Weights of a small image captioner.
Model: encoder arch swin, encoder activation gelu, encoder depths [4, 4, 4], encoder widths [64, 128, 256], decoder width 256, decoder activation relu.
Training: normuon at rate 0.013, 12800 steps, batches of 384.
Data: 203450 training examples, 24.2 epochs.
Rows from block 2 of the text decoder, named by matrix and row number. Rows with one number belong to one attention dimension. Each number is 500 + 50 x the weight over the matrix's rms, rounded and kept within 0 to 999. All counts start at 0. Numbers have three digits each.
# q: attention query (decoder.blocks.2.attn.q.weight, 240x256), inputs 0-127
# k: attention key (decoder.blocks.2.attn.k.weight, 240x256), inputs 0-127
q.163:522536431460536486563465418554546553572564505485471472448510530517490489484546518433491544468496396534477443537485545567445462467535533570555476478492523563471548525462575538602544497498556460435464391483485478490454500453514484513525505516599443543636427495447448592480517452486465501476502547469491445433569516508468547410506534491451509484501481507465425475536505459498556509481525
k.163:489516518491521482454476469598512528572553561554513499528534503551477536491543539501467547539524482470454463471404416554523401505446527523466546410475436524497443497442514418513511579437583570517533466536558395488540464461471494522516470502491498500461517526475505541455489556489527504541469516521470522458601519481469517538534528534453590512470518482597467513457531531422501473476484
q.164:575475499494448559563590424505497477426439533536547443599441523528511579451589533578413535480532478539540528479508494445431559483538464460548493517472428459502605514476455448529499506430564462571517512482469514525558473515525478463447534446484522478509572482521455479600488513458488427407532474522505538576493502532495527536516513462468489436446511489508511470498471433484485532515566
k.164:507514442495537489493575492506524503437467532529523421487390410573499510501457531430428574480492511511493498474537541468466466546533481367535484472459460550527463492572505517473472489534495506542527552422478383563485476521507506516434558434467396581535555498470425518461536501462536444511430463507524529529453514474517557485462557417452458491490536558494387354475495500492568453534516
q.165:600506437531445561479468504441572474485510524500457566532468463501560517507489330556514588529478520509510546495525475464403481461472502473425503573431483572491451502450595536487510466507500461544473600471464583471543566499456504522514482541438557608529550539488480461480521557547491513530470458542503461510462500450495579527474430416489557546546466501576503546412536436562485490484418
k.165:470529403543490463485469547459527525557512543463475532485583472548506490495581495681574537567543489501576562525503465387536596530522551466370419532463391422500501434490459347528556463481466376547546461402539512411419508479541453539533511515533510399517554460436516410565458496501459491490472509545554542623536570547524519516507506428452476549487495472530472531468498467577390510449532
q.166:470496529525458502442544455510501498502551564510506467413555505470467440517519543450508384545538489486442517458508519547576480516549483454530481429549442490450481483568512552476518449455430541547612503541451455515468463566607528532535559515551460489585498556433539510499529477507506490466451570461476503523489491526442383475464499483470453511439522525486386485637507580502477496514524
k.166:516472492514619547400488482500459533459395512521503590501487514555379523542513520435444513520517523501500424437442470546476391460391527448465528412472486429563542506457529575480467524511558478543412510484453484559547599559533452587537494505455425520422463488507481546468524516525513587491427447515431514427521465439447494574485484551519504430531539502513555519502520503546532520540499
q.167:507507514519597553510562533563512464392471522461434529575538584511489556412605491608408508516479448539559482467432492516497523514462510436537517510518496477505578451534497490465539453453479500396495490494531521475447566539531500439491393504524554523483489421539456554492527510492567559476466542510405597489529557464593505492485552432474492482535545546498498604489517474515495465480415
k.167:473584530522515442544459460510551607493538486436439555472427523530430533460468480573523572491474542500599537464498376482497519533617377504451481514506462506457496488581515542500561527531476490568513514445485490531535442517477502533527474514482553522548522484471519588501496549500416496446574477523403447498407493481434505484498549507421495565498490461386501467463487501438484512477465
q.168:546447518478507490551484521551435634570506566465550439565463487530539460435505534484484550517436464499459534515629456459488433461449468527483488506542515475457483407453607424450536514478500459445585512426479503441405573547552571615498521534526475486563557543419487507436598420520524539532405529453486456491559448478496542509506537517513425461551462563530505499515532492453441495600520
k.168:525526587515414503465504480465511486508560476491550463408520553464610494477529499500466441466481425538471505510478442527464452523468463509392478452552527564486437535535515447496459542496403530589511540539559459588436543540554564498467472540413526455478504600539491475480521491474489439496613502486409535467467569473549529581566505503507409520466568545431470419479448486488565463473565
q.169:483461493489507557578564467520519377473398482473494513552515418474467591369545628444428479496506455438530396453488545629545467442604525514497529416404511441533549524504439498461427513511531559551443482445398507564555552468539486570439457446489503409434515485587429414565537483490563485499683423435501533555439372516551538511501456486507531513484526561537500497544482445582508539499561
k.169:521538517514417555488535447540513473495446443510507483544452485519521534410514529501376426587555521500523475475459497531527522479457461457446525501443489426484563480421419461501466529450501477502537410448485515474449459521550561468478489498517613486547568533429490578468466539478393514497469518440543541549533426503489497454492535520428496520558492570460421456442507499477536516461522
q.170:528473482505458489533532463484495489475507481486544466486575483537515477496426508529458477524540530485517484489482580482513479441530470458485465580477479538542441525450531428524559414498550544504586593484520529576525521523517508536576559495508553591478642489496509537488442466484451551505375541556439473412460541521447494536507388543523535491494475512489577419530519496518551525518433
k.170:490473438590401477508433495445415474548555513518572520529462454516490540543499410502429574480469442527546446509507472509498462464401515504502488493528463506478630528536569447461544514482457541459536475444550571508484595504436442557532534539456453557503508466483499496498495418434526521474453571547527470447546472475576587619555550570483474552485493555483511437494500507604496468488500
q.171:455517455469504583514512409418519451559576497459495555510392556565373470482519531489507433553507489573539469511519440532415427411546590516476507468495483475537555552424441548582381490437537502561452526486429517486419495579555491500513535518465537497487469509392420536503495525572616455463630488438477511610383445568504573373566507478441438452481464509480397492475518443450434601415575
k.171:536496497487487527483502509497591435465434538546540533446567487475474552486507617388453513482505508472491427535510505544561460501493505497405547412414508523477476483458446513504414578394495476486561491521509485504513543467548564506524494532536528512553442513503428556527572476444534548422463547459495521542586450499523456449366453498521499524531468571527490444410543491499486528496519
q.172:538477517545486503457520524449503548431499525517518406501567512496498546468419405520497535545479449537537505452552484444490492597517476516496563518500544538521507534528549526543406582437518487520503478575495526487531463497503472471523471519592555607495374532503480610528524544432479428400479529526454509484520484509499550513499518519487476386593483515443416475443504513469516476488533
k.172:462495485478525449480422417495461538473487509441501362600449618481497484465521376559499493517468470501540532571483460517473524487460524482487506583485584467467512504539518547497447490507457466498477474564416500544435495456484498467519497489597463500500438443493471525483525504441458467525555475498488569580561585461507525484600517546467420458529526451491429528524494478541400478484540
q.173:477488434459477490452493610567503569531521510539427498483519432491432512459546407443479655547483472491467516333519446529453501453401596450508507546472501524454444499434527576576548539433409481372541556563443440557383514520520498580498503528498490619578453526429547561473619491473605615637527530388471538415584560448459433486508535438430434595529430509472472585531468439580555547510537
k.173:462573519617585481553493415589521450588478469474519553491491555565538549509552541543530501555496471490544481502501501486506587509482497614428476421566544464431476498491475480464547477519502529584509387604553557468538443469512419508526446525536631522482483490488518551501462521498463513541469542550550539458471525395502396507480543473557494410553532466526535482512563521617430524603523
q.174:475474485485460474439446574520426510544504536480498530585526427528524497485484483481534431473482556474401492481527505552512488486494522555485543494546413504445507504468543552560460433574429532511394578539517471581465511373402571586470569515415513458448484534531512401477591549504605563544522415437548481504539498442542448596533524439492497493544537500476578550543496510568439486505526
k.174:527537541449486471575574460518489507550406475484579508510501543517583550587523587396455497450476444547412457524463502348525514501511465481489498470566491480580462528495460533484506528507504487453534511500541513525566464547569450441458472559574586482480512479396497509454562474602500490537395495461473551504425456550502427465532501534594482468510525527497469539522486545506421418487509
q.175:499461471472367437498572570536423542457444498542536509586433437536478578477425597474441528526482536437516566396440534548569547497495549458425526497555442485574361493493476481480563586419455495385545505541552488560560519465482487606496525485467530510421551512533509502493510491494507549519539428533480558475433435514424446470503430514556475471461498520495498528507465506528486549554427
k.175:447509475568458551546499588426484430517443525444506513459441481485532510515391525514412427569496504574531543531491588541514560435437535501455461538512478498520548526514477449460538541456578526442439493584437533501532464486460402521521478456510627474533489462568491494492518447488522433489503468532583564533528487522565427426573537426543466467493503502450525541470463512598556577518510
q.176:413477484520530427464491517582463457484524505445426472491502416499549540461530529512463519460472562508508526375517473587568467559423493427495543508482580512467442452532580479494659486525463537415466467504544482536383518528523555626494527487462447475538542455488461517482531498497574589531429525466440469483532534434473439471516492473515458520521542533465404535590516523482489541627455
k.176:485526486530491491571536497503501566519422475445475566489558474493543515587457508389473525462480505509523479437520529517563543522514507560457491433564514448498430495487498483542634463535554512611484438503420516463551466471537464617479486462502491511465508505618529586526539488543461625523542480579384466402563431545516434498456436507520519504460530476492556481604466546549493456525551
q.177:453476507527535502576503455479489473536581366481545510546452502426479518479464547515594428485567468470506546537458565579498380374542457484489512450596497452504442457517516517493502461509562547484443426483503600421505521486487547548483520491404495454495519502498475460491456448610563518529474503536555490481515393498419457509463467427533548563507527537597490440573552495495446534533525
k.177:489479471467415496435524559492561530504486479480485590445600475502513599563529569399526475457478585469440487506520488502592506519460502431425560509487522439454449485446454429534567543424542544553460491420580542418559516560471532537479499490448459434427505475546528465543505499564552578555450426464578467399540471513473526491408415535487591490449484524596554563483469477489512393564463
q.178:511469570486501502451481526552467584463459471493518496520386465510561571412526555434465551474490463438451516508513508506524545562500475541480509512592557451488438568509521498436542461527513520511407522464553489513546412442498582551461540541503497463477573483587515542494497499514478499494418463494557441435508510496548440457511461478472458501511539506546542467486529445468629449558502
k.178:532510477528522516541530542504426523502481532486605399606478433446466525504521574400422522534452492498508457485415486519565382604522524538477500551509483515526407452505472500493603413558535560554532471468467415515622458529507460571481490462487483453402595465516502452567527481562488517511534487480537465467529521582450473461516519565565533476491509508466472511531480527434523605549484
q.179:531483521539613445537549469447491489454615453486464532503578525509469560489506470549504494574499489556550510437425503529495506450468566498509470506504514501440517482502529556523525500390459530436495580556461504520395509612532551452472511497506491560515496550493398570520470475560473489469432544527405557568513501520520499424391532438510463452470490573478465464537518526572404490459523
k.179:449457455535589412448503435486575607512511539455422543440500560507402512624510471533567559497407530495531516414508474528473536518504494458407495511562492457489491480486530576608532462423532455603577556456529442487465493645499466560552505513489458621545496500495539590538485520592503605481462542579435460431517552499403519485390449538424503546449476469496519506424532478497437390504485
q.180:476571411484490436490492556493531506654420475487593541429527523525521508698371465449487462565426562451466466476500488508495523494487542538429480500469511562547490489514516540516526506547508499507503534505500502502519536559567429513523486548545507564485419490465522557536481434517461526483500527529541484419472475488455519436448463548611534456504472520404562450521587557597478530486507
k.180:493507470519448503501438576501476502556531482471512481513494545434502388498487457602483476570548459548471540446432494496453493456460552595522522488525491533499397475429498479473435526502512510415527477570458462506518595516463506544553488543632516451509446526397479492469517435488470464490478629495484590617527536501426473551531539491539436469515449427412554572661491447657481508468504
q.181:579556464554530427524551513445488516522594464476412472522604454498497521475390357608529562510485481512488418430516538444545526462515490435490538484422406656496488437505502601538520494472513454418491518503465598497474552526520485581533496456490478460545426439529438521549538418519482534488517559579434479592478523519483501501415616460550474483477397433437506563531509506540434547502450
k.181:507505393485489455457475491514525536483461448539351537403511484543557513535574408539635523519507594508541577409453455435484569493451539497409469456529497397461501530518624512538508541572511426591483441452519527548431478496421532476478503556521430519558499439388514519488486519494462552544429470607434436483515514497417516495402489462475489554511511398483484519572445533566452423464486
q.182:556428467482474495438493499461545523466551474534498498488547489538463512561504522548469445514476516535477540502517526546548561476519540496547494522462505399471389429509503461534377547514503535541653592544488515464539534464455559523523479533604552484500564533519494485438501590472451424475511477500492497530399542531462548378475395528470474456500416483517512530500483466535510456441503
k.182:507458460525534521554467513467590548459426404513544473483445478493498501538378473517582553530482522441510530462480454507492461487516468502531505530448484498508574486487495527534379519436480506504525650497524551591480415572469459549481500523556530571511561452416476347461434458450456443470591545530462469467470398591510432462497486532503505401529536547500500525460529529524522533502526
q.183:448423574502494526434553502546539519433443509508463378604454438525544484373573491528433517514433495466515518362522424520461491520466514435392587494529517486511443522476619512477393601487517448463512444529436482522468450508437528589457549395469437652465481478552498551486536532452605549484450517503467520491482517560452449573520485504446492555484517511525427525416479443490452490546548
k.183:533571523536489490487528539502518492438386449513540541567518436542534518526520449440444500470410500498508517434430490513521506549506551483394528484471506527526437460569497498545545538486574470537549476407506514532623323554453462563463504495509520553497497450549552543515565480423483478509531504535461494589507430546543382488526485462587526443528446473480471365504440491486422443559579
q.184:558489432527430489486545616473550502484466515497475508431492535540527503580454482510482504499447471509470508525523503494525493549501576465479395488505450529512426482477499475512535524513565431465550556497531541487507606582556541531507407571634556528486544475546513503474540482473451566495480570475455504508460524519495534413411499560508488464463494471482598479429561467521533516487520
k.184:522512500584517512559447491444509452460528496473547440562450511512481465476368411647566410591439501524531480498422515549445504500571405524514483506491475526527533497535560546476453519572496434521550558466437610570481451470450450586566408513607562482549511478433519479572522472421524439551549487556458494519497487520448461464524511477511473474495481479379484549458530422512551640441529
q.185:465489508443510583430504473458483552463443521489477562542460541601465543514560562459480403557476535532499528479472442476473552540482518594487491472497514420539549492487426559479485539556497486532500525490402439504528427515517463461436565484543424559487530526552478524496455591502478487411548510500502604520533590542506545458473533481455467485404557534424416450505423435512463471492576
k.185:540527541500502470453543505453503536493419523564586428576506540508493422580429515396391470497509528554459410419431495505493501488532491508422508471442538444561471495446466550438434461494528577479605507589408393608506583579516491517492515574489466602480517518560501584464551447485496462507405502487480507567509443509506528526485541584523466505489556588419479519517629520507495454553562
q.186:523525342535489597518515578460568459533402431482543577548443468553500498529518461551480515453499575544525595564532488523449518497471523442425434500523423497509525424518499433563494460552552396575483486377478618416596582490484491556462491458481489450496569463504472409475433562530599527463475534556591489567474544463425528492500455517564617560459447473575540499438527436528506519516445
k.186:545609408493398491511545589435589505449491549529511605482541445547576454531529490535535496477492574528432539482486494448515519510584523457435423513412443503475416466490447415430470508507548426481576433403483521446489522532508544549503604536475437453525565464466556394485576451498518515520358489460554519519453400587583525551450435415508501537531499514450529431504526472566531432548551
q.187:502506616492605479472558522447620477457499501433537420496478489506553494566466398565534515461496580566534487440480476406425568534468439532440538554410529547469514536466477500498468510528535451422528548480385493484457484564438456407468486473497514575489466519554472567520399576461493393473472498546488529564464581520611605542584532581473539512481485493403515501454397556551404457407456
k.187:542487492437539365467545489474562528436532453523391451470505548519513500471617430641622524525494568468549528470495545522505602504514511496520486519494485586536475466571571521542479479495446528403654504527496503431434451518493504437492597597488454501563465558543512535425444462502464443453491523569459456586564487506536548430427569472513482561467479485434435447514466466499338461491426
q.188:447439588458531556460520431496502527482489538486526518519485472512487538495540525414511535517449461577511523491545450508452523571538458576488517483490654425445553501464476515545491516561456502567447520500461451537491562448523528454510563491543396590502467563577537602473558686469540482500450437455412497508483541464486516500547443544385476475490574465545504448485474543490418497479538
k.188:507498580455514518485524492485445537532457503481578458552472595516511491530471429535466508479522451588515443532460572515473519539508519492469440497457568536531515468489528559527446437462469613450590498539541461535476508576594466463482529486549472598505476498515479574466551400499507468498485538465519597576584512482487449528541492582504463487498499544451470456469544464472486449522545
q.189:540471456538408496547576576453551438480533463613513557493504388524527477539467490528512561541508563485511515434423471494444433397499506441356500468467484520504325518508493529434479521440476511412567479491478480466472557516537531539524549484505596616503507538482533483449465523506521561554551485484476506501367398551469499488430480564472476605508457469506538446556489531571426490493522
k.189:489508519594540511573419550486592458499450538365537651442509453475506544514500482595548378546495628532522559481565500504483586457453475468442406470612512543478586432483502524497467558463473474458405544456520605463531569523508430538512487503526677387558434451520529531510440533485470536578474490509663485511528519475458402454402512455577504512539456501479631560496468433562458495502493
q.190:483454501522532472517514433599392497581532547506513453510494503487504504527509560545484497447483487497540552534508425612555417437419525534553554506567575542518453393503559322542524562516388534481492430546545452500404528400540509528512534444539451453457448494506500522439561589503532505613582494487511530568493492506463556452504470502510450504471466455581471571523422529498558541504467
k.190:501479582521436529557512481594484539533548428465554473420487477466538484503447455488444484498545360548544485417516566609520504482568483564518496484468629523529504555513448487480476592456524573461533578465445541500481443482507533473468438426510522534542487426572540538470526455473474469589568511443463513449498480537565383518523411559506508419462503510541565442476546526470484485492581
q.191:532455412531471503468488494541515500541494472472503474444504477478518526547508558378499558510524487515447490498579410526502449476526591466395499491458576532474433542451541473496525489464598472471503453553517510449485570495567590532476501518588442511542499436454450567465524438517414497484451540436485504458540455587463495435418475593564468529431510466475438395504533476527469513500530
k.191:532482414521477520446402558480509593528424496464610494514493470480496497541471467424446455515475554550422453515493499589464547486508579462470488408496489519476388508485545424542502614475555471574525535540479492556537460468487432612489497439556510493467489553466494518546590494472549582532497466498444488580526435512503511461420465565552597448512517547479502504556555526491561444560608
q.192:425546543546470542507484554441482463457502460544489540440553389470437535580528521386482395467571560517464461535505497436499569595609535480517541548515418492525453482556495556617635525482434506496600506464435489501496481610546569667498547502515511467508550426511522506493515534493482570546447524508480389549472517482491542510414515581494516538560519512649417436469454460461528468546482
k.192:525521494545486483554510457506472530510509470491573445572544515474406457493557579543374571488530418528533519512490598512507461539481519428523513503463491495486487421513460510489486605524539499403533523596379449503573574497496557560561574484473480527464539480544551583467516496505514588439513445563533510468548531470487462429529503508422507534462512482576536361566482509510448510566454
q.193:508502499578463476442519494479577476504540448412416507571561502503538545579473575503529481407473472486493504464511455486474564459584470555406513443514490449437510523392485564527575552537506495464459468538494477457477532560446504485499513554484500491549490474520467587510583587486559593499505483559469436537589529535480615506527413553498561566504410477528389484423480511477437490546493
k.193:539403543550553555441538525420505443422422388512540438518564450446481483517485503472502587579454419475517545530509495552473504465500466447470509460542528472473450482539550508456619550511479564469524505561382491441575527589486544535523525465569461558548446447600505511508559507448488499524466511559437455552478505504457512531417484570477622409476540526594468493484469462497539520486610
q.194:476523556529490483520509574447499500494390444490427587458481325527458504615449481427607496525487534505528469577539505437546455529464518409445527457538522526478536518515491589475642530507493490537455499550458540446577477564546476557461522522563431531547541437447539496523533551457515473444487535560498458532539500490563526495511470502474483487470440505499486485432548491478365450534500
k.194:492517483494594545578565558406471465483570543485469488511503501527469579536477505575547487472415513528599477491437511538515461541506578492591561529379516550539458425426597519452484454406508442555486482543522472492451460486459489441555569486479535510477544513591469539544458416602580445483452443502454552535457419541493482452460484544477596504501471519510498301497469486527474461520508
q.195:502499507456427460507468547572485509482465538535512420499433403449510359434473509530443486525502517473467485424475444571465413440464528438575466556513412475491454443545545473516447529388477467517446509414564505466548439469484516460463472376478559569474551464500502472492582528449563484604522562510518530380520535442485420486463543488537526595506535461488583534570496511505479525454470
k.195:433550448442451518604499587544525507533565553561477477491519459456465588518434512411485476481469600520475445421489432455456471523592466509481565504514537495493532539509567421555462524454439449516558462478586464555405456511468523488605507488498528542520525444499488538485578539453508490501560527449533508431505464550519461435501489498454510542486442467499563449520486523441498487484518
q.196:506511417545432537480512518545526446554469517536414607462616477487516612439559468429489480515437525459434487432455484472502571528624516478466535466503553413520410525449444612512624554451403494428450521503430480492548517577534494509475529473487504533502475436476464580494576488526563590588648457487445471559463528525540549484467482496463523517534467559567514562448531443511498514511484
k.196:521442577474556564496543523556443468461468497515470552436612475399556457463571559575474611431500438498463475445511459511462524488485549585476513430544465518519442509503496524475496530442399557420522543551416433421493564543441530464527521462577560522480373431533536616508528482446594596522577525537494576522531530460554460504503473562448489516442429509607567544532442448478409513558509
q.197:422563613506519490503518416429463498483425470555589536601537503528480518612485543474361478533444391476533563555510501457550427489440574499500566470484531535504502446515452475469342517467505510555501519573525432543571529448597516534525533534592531446504409500461519482440501420519522436533466526542565564520474433478533555448488505497489475469512558572476453396515539503454477502530407
k.197:497500554491631434522466475449522462551547549487501443546478477535507500497497543485541546556562368552539545576461584480594434564544554527564509430582470485514646468545524518484479425631603553525517522502525389485522510517521508485578488544463411425552501460516459538458472418498581513422462525503568562429454396492484492504532437522453495536479478470552482479557584456534510494506559
q.198:461534494543455555558470528584493395524522458460567454525513471462515575496555556537507432442499489459519573604499561580507467552573444395535468552558483446453424538508605541567602588464499495510451436530553493501565446574452535563495512507499530519463606448651523427466544520508508505494498457601513472400509578524465451551515407504525461570486500402569604565487456483511447386556405
k.198:594496460542532546536474547567481529497490478533492494549474486540466452562515502424389472402427495484481532517456427439470524591578490493444465444493505392468507508465552537601620514510423437436436429513533492497654461553448523605436556530529649498507530375525588530507501588524512528481471492560563452417453498571510416581406481492499526593524477514528587434454492565458471430512442
q.199:507604432548619474501423450560404452536482528469477471615528437482517534546487532468462442504482445513511458565452598589561572532469508448615498434491462541543578552533533469519356527589454449659513528556538575517519459536491487577471473562451532554478496524399460411490444471487545396452474486598500559544487498482504517473498536415481469462580525431360351441457436560591486447481485
k.199:511540472541527549450560485601438450542399515520460493494462496555532466519454453442539460493507468560515501525362564609482488498430489544629507511548437483530554465517531534580487520629565476610512420500657509458563470467470448412471471576430556548473554579519434407468392473531540424535392506552557501460448476364493523439426524433508500518500550568434460445481516571556545489476514
q.200:434527609437529481531470483516485525526556458390564520547419524440465574539550578533526521496553452549523524571478543567526506479431429484465546566546612425409407477395485462417507466471488492488512491575524478490467529444486471499479537520454468462445426488503525544491486480530557509536487484537596443517525509507479481528587477603591533517509545445504459511565466407378410439529435
k.200:542555609497504530476556581517496580559711591382482414457460475580495426484442561403496506443490463548510597549497493531619465490472509457490513519522482454466532518459498461506542544545540501515468502569482445490488468588528561568512486508472435465518505564577492582540595482522457497418424547546513423398428542610505416557579512578533468578437469561479392441536486509469536408490522
q.201:471457484527520476539493525494518553512500498412511526531487532447556494410554500498425501495543542592568504490514401440527480538484482501451451559498566502473578507541393457454509489464560544432484463448450470447392548423531507509475484456376474423463511561507569517555520544507519505486510481379497542512570477616503488444521488581416463555551648479557530494519514469504518508577602
k.201:510541600408428473442525521487470555449516471463462574505625625541529500534469459462529455417462489577537519471521561585471547456426492527497526560550407497452436469507531496499436550477516549402522611471536536540490546547559476462486401498434477467523546500452554473456509407428443512542442569466441390511505549524465608601558486535485505569526509549465368546545437410467615421524464
q.202:484603592509440545444515499535487514495532453530537490481546565540496458514459554411557389443523479447437529540454530511531490480563524402468505456483451516566467528459597571517486523561493510602495429474511545590510454498450516533483591646588540575520524481469470510448550515506473555473458487609521481502519388506429484492472472423544471499502413479470532493543544549432384466497482
k.202:511563395505567511549524428544464504511483494572571482562461395504470488521529521487409535532538596451511430594493402430453465549532511471458570444482533492532541579490502498523533499514587462466501412459549400483530435489488573572448593610447495596478522488496523438475428560541448556439520482488558515552440468508504480510484434481557498436501484470549562454442534496483487483557561
q.203:519503586529528530437498493481587513566477487534380584395649496525441579511529474554448502553421523507431371349517452447576512411538510580435571422464501457515527511444461485444545475472536596508440507577392468486427519448537468475476448451523508411508427471483433697537555382507543604489602528424379608572409503534513507506539468571473512491474381694479520519525521464469479502461649
k.203:512437556584545405505475475485584448420420526508558529461501609460471554534547539534514511431482469489493458501523479491546442432474521498492580489471589586563444467484454431399412523454518612467529509637433412548507526473551496466592470481530493499509388513384509540481505473523532459472636450445495552553464504430448501623567421507492522534492486512528484653549551507494591451483412
q.204:477469473532588451438451448626561552528527570470502451477520504491459506450525572654487522553550474514447475505513505504434528494540521455476444475449476569531531507503570466501508483561456471402494478507486433460507461344582493427505534506467467473660446499461500516423456483508567521423534558431682488470517551486543484496516432410412547496472510471512668523561538493592425604380457
k.204:487568618516373558497500571436508382495444402496577515537489530551446610523445426376497441417550490451608539531508489605488484442549420427559589487520480484498487531431420529580549521441584526476502536454459478504470512526564532521538478449486444427476537450519457478562579404616600488443603486499482515448355494462448585468509503523552471414447480608485447418496521429502588491449519
q.205:490484528374427548483487563544520512531516448438486614469510400500453604543523462428505494547510553414516517495452380456482500552531459552347551454510534477465464464397392545512618537349498539355470478512439474432507504563526534488451560446524572518466499433523565615596621543532501650539676452428423562564480435621559493498497452582481504542460430547539652600446521435445478471555557
k.205:561450596496492519527543511491482558428606527555462436452582492394471498485511592599524500411458526468483469453511459472513603515444448517423482501482459459475384482435502407471480479501441502343445586549457405511552562537473515470634525481529488450553517534474594591441485464427395597397545545465409498457546554571493527606590486529498471594525468464519560582533485463440473475490467
q.206:459461412455493524451505550482539431529508542516491522480586439442428446429527479523461560610578521546544438491605463514497524501587556471455635378475480503566477473493487495475518453493509477290441452519513482429498452404524487528496512453500548421511418384465524603483565545494524513542618554431483459498465475466579429463534554541488509499520500540630582554552562488473530438442549
k.206:505480620498398586477455462504481385476484476492572427491514514421497482495448458459483404519550440456506397436519535389529532449476444420550495433404475523488521541414439438492473527452589545457520537580390446442515451534498465501551402481476582465490410465461489542513559450539484571518541501460462562448526468513495522606526575463537477536545478598587417537488487495480627544489571
q.207:400572510463467440503469439691454625546489578446536532472532480532569560523503629429475427477520548444493585555407554484448483530376520418464475581567489575487554509460454478488507522523441404491502505458513469488579454566455547497506527436536481498463579469517469408438483456472487519508520462477566516439479539536552476454461477462428481525562461435414569541525481463559413466436461
k.207:505547524463449551497556536536488506651602591441520583586543476505430522407479607544499516503502473501480583473397363538499568497480502458423538457527437436535517510454479569518576469569516462421520477401543505451497523486438527530538609449418471456524519456528577483562489500528583524596563434493481488452478470556558505455409459539513452526509514535554544394467434464516410462579475
q.208:560551523597502470480500454455534490517414496586539581495545536556490510520424473526552445589452536477442469397478520525569566489584573568577483529505448454574494516469514459499456465522436516614445493515428445521460469543530485521462552534536487566460492521471455504579502465491488536463525463502422526546418454407515487482534535456505462418498465570552432476481501476534550461511510
k.208:465475407527599460471509478633496502529427544515540530520485461520451507495549500492544527645494414509484477482478544448439478431483500492596563515480483503499618543458473487415442485460484499531588514501427388433525507566425542455539600607504474589492406478447503468403431500485506505503623452505542600567514488437523460472601603464427502460477485550548589515522604437583500537483534
q.209:458484496470402528434543546484546462447485513531479468481418573507565451498555494509499517442527550430476543522599565532483372466562452506492417496559438475415466446506611512560525487512480462498432513541525474521537516483467509485543443512557571506558501414607496477534481552452516578544451517557634519456497492437447456573509442441469438417509479478576612513547518410506429514528426
k.209:510520404555530491602475492576508496583498490496495465583475440489410507489542540508476496500499532483482441553548465386567553548605512561566444522430516414443601524446506492548522464545502478515401456538452416527503476483467489548546493537466539509612444465565550537583543633519587584511565529510559491476492444541494430542468390530462575436542428535469481512502475534490503538543476
q.210:510479509570515550570629533559438549434463474500520448463545469526584425543521485438416482363562463452501536556499504504512457484446497464487432603487489598445441510537583559580516554561483524537522524481559542575525453541556504496437533505592467563519526553586468415463453450502394433483424502480612468463534477446485546552401530325545472540474459490450616404401521561572422552499387
k.210:472555406537541504548493548408504491562475467514523518568519442512461641535397434496496588560488565469549506462450463500474539514587512480513477484481589481570507463520585631565509443533495509477456484431464525511532541469499463606475575541504475538463556467533530528531506520526544497525542476508574562494526394496521483380480536525520476430498491454502531403446475512464438418486442
q.211:479556497507619386505501467466451479582486447483496516611546447490513595509484545561415503518533400631527341419486550502577596461583512486534486451424518504498525502569418466439450467509608529526491479533444448490434507417555464502523457487452417435455422601438547567545548493547498489449528520529469569521471524588533517368590564511498457533496616508513362448555529558463492479506622
k.211:593514495494510531474544489519458475447388484637498551423478628554500428546535476434510448548471510540495469556413545544503408482442535542513504524530481561467503442537513595536483576481507636548581500610508538501502485514509410450408343527537553516402557541468477467451519461466496405506400595507460462537429522446539566474486489515444548483416529561457438484481458488490633479458491
q.212:540467469541482553517505498490552577505526535612525633411566500409453494390577458419506451565502535467518432490453438465469507532531535473420522486457552528511472471442403596465577396482424444379464460446447337429518519455549440502402658437500469461476431471457446585507514447534506554544613476411518508570550543535562509467555540559488500538519562556617522543496567479564518479487524
k.212:528438627441526538469463416520416402519617484462459500487576541429543492414432541543532516506503403544455480386477537471594576456386498448507424447522494565497500571480441463427507496534475494326446551506480396440514511541574518465513477444469530535499384497449504560418522438381508539463621492478470448501518523578576584607533538560433506528452435472618452529538559499547478429487554
q.213:458493529547442513485543512549512513565545464438548557453467432488437547577596515478468477507478607419566603564508498471457513527449480444357615494460531546500439499479417496530622572414534492378451435484412475420553487477510546418446539501507523486461531428504522570490596597497577550465582496468464521485508492531532504563465424554456534553428377528483581508524502495516488474513469
k.213:512472593549492494465529526465521465433585588456490489497544485417524526456508531573563519442501566438483512502553449494582588523459420467477485494473525471415421483460508544437546448509480459389506544522532497469540489487508531486577537468486520472501479414452605589437436477455489530420556476453408486446546527574539536587523419602490482538497512487498551464502425502483494462502426
q.214:455531549539533490532474523514518590587568514506526510432597418441472537579488507458518467562555512543503485446502477444519536493555519491379570449468522545494556516473567543522507480584499417376515501498488503482450437479535485562486522536541491506549457529483491592479435445494510531472544491436487507523548493524534501445480394487460518489495471528471515514433555540443382479458469
k.214:515465596541535500536523506446548424513547483473618499568572397493473531551412530438468490505486418514533478534490484516627444421536525459518489499421513555554491481485496522424444525496583572499528476538540456476451510496546489515603593494451470488477497506520505505631479454572565459463481493539477545552462504527474551463474418536507462483437552502570417447456478481490573437512453